From a checkpoint of a small spectrogram FSQ autoencoder: 39062 training examples.
Rows from block 0 of the decoder of a small spectrogram FSQ autoencoder, named by matrix and row number. Rows with one number belong to one channel. Each number is 500 + 40 x the weight over its row's rms, rounded and kept within 0 to 999. All counts start at 0. Numbers have three digits each.
After each channel's rows are labels from the 100 clips, of 14976, where the channel reaches its highest value: "peak in band" is the frequency band that holds the peak. Only what is clearly more common there than usual is listed. The data: phrases spoken by 400 fixed synthetic voices.
# convs0: first 3x3 conv (decoder.mid.0.convs.0.weight, 128x128x3x3, each kernel summed), inputs 64-127
# convs1: second 3x3 conv (decoder.mid.0.convs.1.weight, 128x128x3x3, transposed, each kernel summed), outputs 64-127

convs0.83:504476434467500490534383491492491485470513531489483459500483468466488563461515485517456444498518426474487484494443500418488500496477446461519489460482511489482484513430431504509496424473430507
convs1.83:497460534499509495410460512471516513451461520527463589473470507431511509475490435473480557474499438527408544516552483509442519395506519541527482514500532494465502500570442475502566478472524450
peak in band: 4000 to 8000 Hz

convs0.24:509534499506447507528511514483502476500501485479456490446499506514492490499476472546460545490450566531526535435514494496499495483482512508426485494495520460507498543571550512491496500493573511
convs1.24:485344546476488496481607487492500487506497472511497524468567520558553487464481451491490452528438494501468500488545438549508521547507540516415522510509481525445502448423438483504521489516468496
peak in band: 500 to 1000 Hz

convs0.74:503520497501403477463466541492473508513483508489460485524490505495504537445509475531476483491525460486546487435510495474512483509488489488465514437512502474458480481508505463557492390487459448
convs1.74:497571526487470514459447520493502498511472504434491473510459490384387492545473457497493505517532473511495477569478514496513489388528515458525481502442456523496500545509527502537485513515534509
peak in band: 4000 to 8000 Hz

convs0.81:504444405469475533485530487487477551479509486460495561474563475423470551473481498525492535475462589519532469505497479523479495517460504484509535449543525409583476542639553488523468499469505501
convs1.81:485459448490559543481588525484503492468490498629479499536532450538501485462490383500497481455467454503512498525517449533500468424503491509522442540456496525442499450483482497423505428485502483
peak in band: 4000 to 8000 Hz

convs0.43:490511352471489555459445481488450577491496488473468470475560477425541516464474544519405507482545497484522462484534489512502556453467465479419526462572522480534455513508514483500484524465416446
convs1.43:458447419509465498508537451484513460439448455527524519467488487513521560387479510491532523477513542401450563556540484449397517544433517507506535493517481474472511500519481470469488494536587461
peak in band: 0 to 250 Hz

convs0.63:486427444453448461468455488506465498503493544510474499494570455481521533457479505477466472510501442480412508467431504414467501459495459452520505440469480519458457485470452462435509457476447518
convs1.63:536516486489450465523453510492512572502422543522544517453472502481522516425412543480504513467555450509469438442452457492535498432510487478475462521515490499533503497515516481460524540536517560
peak in band: 4000 to 8000 Hz

convs0.8:465556497506526496521475559472482476471481498500485507392528487494543464517492483453525423489477469491442470474480483492509501442499482491459517449537489531412477495450482486416490460490491467
convs1.8:500387520501458496497460492489501515497484530387493463497403507475446522550505504500491507552432545519455476527488536507534486553493543468566552515457498524523502487515495506540463550478532514
peak in band: 4000 to 8000 Hz

convs0.84:454462525439510472480554536574557495473571414418480498478531475485485568513550509460470528430465500458527525519449430537485524497411538574427510512507518478486541492478493484500436533576524493
convs1.84:530500507438558549541523519574622564463534529457492394444550513556464554506555578477536498505514563540519567485527470505532546534553507556493511492496557541543572490536529501505532519472548512
peak in band: 500 to 1000 Hz

convs0.93:519552471494520503508495464497492487472498529500490476502515495470553511537465443384488441509453465467407493537497507485493539453503471468371419497509465498417501518469489430521507505466464447
convs1.93:502437540491466508523538482520491523473453413418503508504458436492517554498425495502535497512474483508489529479453489573492544574536530537493504537524510465523501463463539507498490572503453522
peak in band: 500 to 1000 Hz

convs0.28:512401492443489501480547543509507450475513519499493477503535451448463511481528499479498496509448534497479492554378497501423406501488483497498464494478533430537512506472425441465495522493480487
convs1.28:474518477490561488527546454474499520423503520489460429430551481492457535549509516511444527464492535435481539478517497580507541565574465499486493602523528503511494506504484467535549531516438491
peak in band: 500 to 1000 Hz

convs0.38:436479369465489540460451488508425508448489493490474513473539446504434493450499515489504484471504421493470493533514474496485500428487490496529503478474497564512414463506482475497475465484451519
convs1.38:552483534558520544569499522504502542542546559508458507430483511518506557516466567478522538557544529558499503542523513483568488514516561461498465460536489474551494450605547522472545476469485510
peak in band: 0 to 250 Hz

convs0.61:517531392512536543471521504512506576519506566545481536537498502498543559526536472582518513535572522492482506569519532440522538506548442467549495490620506507514506504553536491553533530460481512
convs1.61:545539497527518488485438491473359475486465453550490481469491507484479477475504526508479489504532462475484529524492467434516437441503473462492495455462521509498363546528478478408508423458477554
peak in band: 4000 to 8000 Hz

convs0.58:499581498503423496578417428520492566470510501493522429544526507518509546547508492504540501493521449532499524509507500495540532527504522507537539522485523519560486483504502518475494361514553565
convs1.58:543477514455528483502488494495514450465574571508498531456515440511465475510465475512509516514461522518483477476557440496465530530537544519486461505533432506554504454558545535543512547422572496
peak in band: 4000 to 8000 Hz

convs0.50:468440366461470570459424532493438556458492493491462541493532450451497496434487533514484481478512481480504464544536483494458522465487472487478524512553500522533437482543465489490478470472439459
convs1.50:494496472550471513521478457509486485523424503450476515431427484445524498459434495437519487514540557442485499584452541516510527530463469448523547500503451458489480477520514439522498516552525457
peak in band: 4000 to 8000 Hz

convs0.9:450460408467463477500438528491424482418504468464515485426540454411456539449479548482425473461490517470484466584439459468471522447461479487489470496469502528512415487496475495462464452485454494
convs1.9:583498469554486486492513511525508523473484539589523550464450469530459479525536489453530449492442484458468498510483451445441513489515486535487461525548462478504495469478501497518470454510528475
peak in band: 4000 to 8000 Hz

convs0.75:499550372531550564496516503532453627507526535520520539507503501474572570547512489504480510514551517477481543500541510448519507491524452492530524534642528518531455479524511517535510544469478494
convs1.75:493501462500451537474470446493392477429459520453517472395453471496515483525501523517512512509485486478483496525481472511500445493495459470488462502445505497459390519581489471477540507492484509
peak in band: 2000 to 4000 Hz

convs0.98:508582390516491515484474500474376519477441517501527529550486497500491477487422442457534423503503515492437460437557499413502453483498435439527503500506484496575392502491489466451503510418480538
convs1.98:418502534449518499567502482507458558576517528410488468560473481491477505549503468539492511409520494472509490506507484539501499560510457457578535458530515470488463482474542571533474585534475489
peak in band: 1000 to 2000 Hz

convs0.69:556456394514479519467458524448460508477455585565473480458418490496482489479523517495506458585510474471455457523486583414485482473553424440467497476510481523485466547496487469473578466436457488
convs1.69:631502524592491503500550464487327458492454481503485562591463529480510479503456481474486502507495522499529480500531491488493525526508494503480482531567465460519339461496505460505487496499498500
peak in band: 4000 to 8000 Hz; 1000 to 2000 Hz

convs0.72:475527507487550525537501532511502451454492492498431514485444467507507460534470458433514432491444500521411476505509485447496489417493503495468468557484464531435493497470485485409495528501545462
convs1.72:494443530496476461382538471501502460532472417514485537467506478542508534498410446465504491529411492532447485455514528495485507556491523510403487508525450511499503450452491444479525521495459414
peak in band: 250 to 500 Hz

convs0.15:523494476486538502510496479485523572452511515509550527529460480537551521541519417516547452519484496507474501450455513494467414528485504526514512540615543466577532497493470531391526512512484532
convs1.15:515485447513577508610491478497501535527433538444562472529584453484444481511462532476488531472466483534540486447533453484544435514479492448560464475489377426454495453534473530503446495467530583
peak in band: 2000 to 4000 Hz

convs0.48:470463455463490497494468553601566533474572493488508486413555473512527577494553569494498490482504452500491489442519481518456530470478514548473511488532522519509545475456474458490484469568465514
convs1.48:408529554513496507509471499458670490539527446437519473442521492514491493557484560506537497513523474561485498485483465531566499533510504503491532497456530517520662475531473565565462507484462490
peak in band: 4000 to 8000 Hz

convs0.112:528612501510585476503462456494527524468509510481561478502486511520598548557509513567563493493518479506464523654503498492549522499495508505520549457580513494478528542560513495519496504496503544
convs1.112:477350537464536410482543444496502488430567525452513557478537488497476475532551617499516535454492515527496491451459433500443514485525542479534474472459479447515496476500546514452569508472586507
peak in band: 500 to 1000 Hz

convs0.125:544438395516529512445489494434385501511431555543469527518479491496440461443483522492495448542518525487446471449510541423467426498536433435515514496482541514521398540509485467459541499416473474
convs1.125:502451563456499488527523531548411558527507479488487510628528518532511482548480477547495503405483510585547525471509477491463518508482551489531478507524485507498418411519515555483472493477546481
peak in band: 2000 to 4000 Hz

convs0.90:507474425443537516491505503534467522561537541499502489522634463518548553477554553528483547509505548527522508501561505634454556461482514533502515506530478504587459554506487492543510497504550538
convs1.90:503468465517463483495492510423649482452512436514488495416489446485532561487499498470483505487481505487530484473464518506510455492491504511450491485477502469477645449496485471474523456506483501
peak in band: 0 to 250 Hz

convs0.5:515502488499460478516490498499519490500504508513442456549496497387498493505470495476423409507526480394492450503391511466501461479498466474449480446454418576442526492405480503470503454488468471
convs1.5:481490450503464486509446469506503529538465453467513473503513496538473521524475431490585436571482452452616505498458459474462507379484477465421489374520406515516497448531513483533506392519527440
peak in band: 0 to 250 Hz

convs0.19:489428423434552493471479580543486451475550505485481500488593446472459569426531575502483468488480520510499468423474484532411474473465495528499531491460513512542477533480430478467489503520476482
convs1.19:407516548477473543475472545538644468534464476502513534440466492510571541518493471468455497506510459470425508529523483535484508500501504515500517519527446509500633536448494494546436487553505502
peak in band: 4000 to 8000 Hz

convs0.51:428442512394487484493465528552553502499551424418500475504556430463492555498524508507442499417499489480517494554467417533440512472410521539473463494517507472511542464435471501489420461543483503
convs1.51:577515501497515528522521488496671512500501575486490454617475547504422460490507494516485475491490512514518511527515525477508511500505516517551492509478502497537662578498532505488513518493556509
peak in band: 250 to 500 Hz

convs0.124:491457413445502517534513488472452538503506525490444483507602472444539531508444531505435474494534523505511522509511488498444582451485445456478478432562453518459457505494499479488500494470406469
convs1.124:489514481478507431516518401470507538498497457455495435425486543550493456485497505480466552452565481422508532561449526474496518501453459481508472545540531498495504506485492476499433528512503535
peak in band: 0 to 250 Hz

convs0.80:548491378522512524470494535501476542505483595570489527490421498501518522501553486526519485567548496481472499513497563391508493484569449469487562500559517517490481543545503481499564528459498475
convs1.80:584506550533565470458506432497345504482438514572515486486508446515493496483460535556518495492474499526488504480510468521433463509510463483440500446518488497482351499539479472451510461474469521
peak in band: 4000 to 8000 Hz

convs0.100:454537497471503478546411495527566558497529452455536523458508499503503525535489525518445528449541507530536504494545454500510561493455510511530467538499544468577556463489535590525451468520512541
convs1.100:531510463607525489501502595413545574561533512575494536521555468548551501508487506502496521449432529467505510493491561528562489497497422507556484516547521512454555504489538427539533540463434453
peak in band: 500 to 1000 Hz

convs0.4:534410397453541516481500459524495508452526550519467498480564458472459529458499503503473489533557520511476510488505526500459489462510529524497531509497497472509482579574474528497528545530518497
convs1.4:548477518445512514455532541498548548521442464554490509496530490481497515468465528514541502449481478531521511455569465513404500419515492506489510490509491480376534443460459488403489489467498486
peak in band: 500 to 1000 Hz

convs0.41:515407417490521542492507468454472587507475538521471504593482474449538489512471477504451506515538520500534479512553514507481506492512458451534470524610486462561483512474483585559516527446476512
convs1.41:472552530475466458450511530507486531549400530463514525531480556475467509467466548533540485480562400519448507522542505417451474470488517478503435568464491492470490509554514488425471489486548618
peak in band: 1000 to 2000 Hz

convs0.49:453561499512499461459466556523465432526507491503458446427525520471494461422461472528438418492481467458440431496542492451519397472497507499500487474495498498470452440450531482432500510509528429
convs1.49:471497511521485518498404468501504435504458489446437542458445533451496493401506467481480523456555523509443453513482524469440501497503483487458541545463563476564494436421525515495482482515533542
peak in band: 250 to 500 Hz

convs0.62:489579437507535499495495477423487550446478554521499486542557493483556585564522549532475516511541471514519526605505510490541550449538416442486446482608512597536504483478534469536515489430431518
convs1.62:492506539490508533516494479494454517527545506470537405510512447508529537527546583459516543467457504441489486605527477505608512533450580498473529468472543478496455517523432561492398530512542469
peak in band: 4000 to 8000 Hz

convs0.95:467473449462486499498473554598567536473570492485501487424552474506526577495549566493494486479507457498483490446517478514458524468475508544472508490530519520503547473451476462493481464566455510
convs1.95:413546550515480499519473464472686467532509440431538485462502492489479489563481539502515500506524488555490496489485456528566503533513504491500516501474505507524678500548474555565466519479480499
peak in band: 4000 to 8000 Hz

convs0.106:459500517426477496488486519552549508520562395404505488530529495533479580462515492497494498416496498490529504550487422520499486551397524543518468492500513458516529483458506518461418455549474549
convs1.106:521597493446539536534512531505603528472512569525500544580474524497458525433513503531521485498502516571484511532561503506514544484560531550534502508505522491529578525547511559489501524479540511
peak in band: 500 to 1000 Hz

convs0.35:509445403480492549479428523445443552495473496496474467556526482451489491479459525515422493496535497478526431508456497513494520509492429431499467508508522474546455506448513531547495429420415515
convs1.35:475466519465509506427545476527490483522444464499451531558486524492418466493511400517476536468503518514476566529497545446437529431480540546525536525535506486516496502524470471537530389542521471
peak in band: 4000 to 8000 Hz

convs0.39:491450439442626506438470554497441459487494475465462493467562467490460518435493508442481508467473499456489464515489474453449479502460458482484544454488560508459435540585461462533470515484486458
convs1.39:474434467480510537490508534525500444398520501489477579541548504562426498430530553466518501477490510596479506488506495486408534506520530542475528479488509481513478520539499545435500522483620535
peak in band: 250 to 500 Hz

convs0.91:477439434420502490496470533540553509458543501463442478468499443459477554491491476461473450468491497466460480506498467472422465444458475508499490472470466487469545515420442497504472492527444469
convs1.91:506494510518466467515497449504582499481488540393515470567523516496446499553497540458457464435488562469456470508497490479451510574491463433513529511536480505509579550585488498475461577473536525
peak in band: 250 to 500 Hz; 1000 to 2000 Hz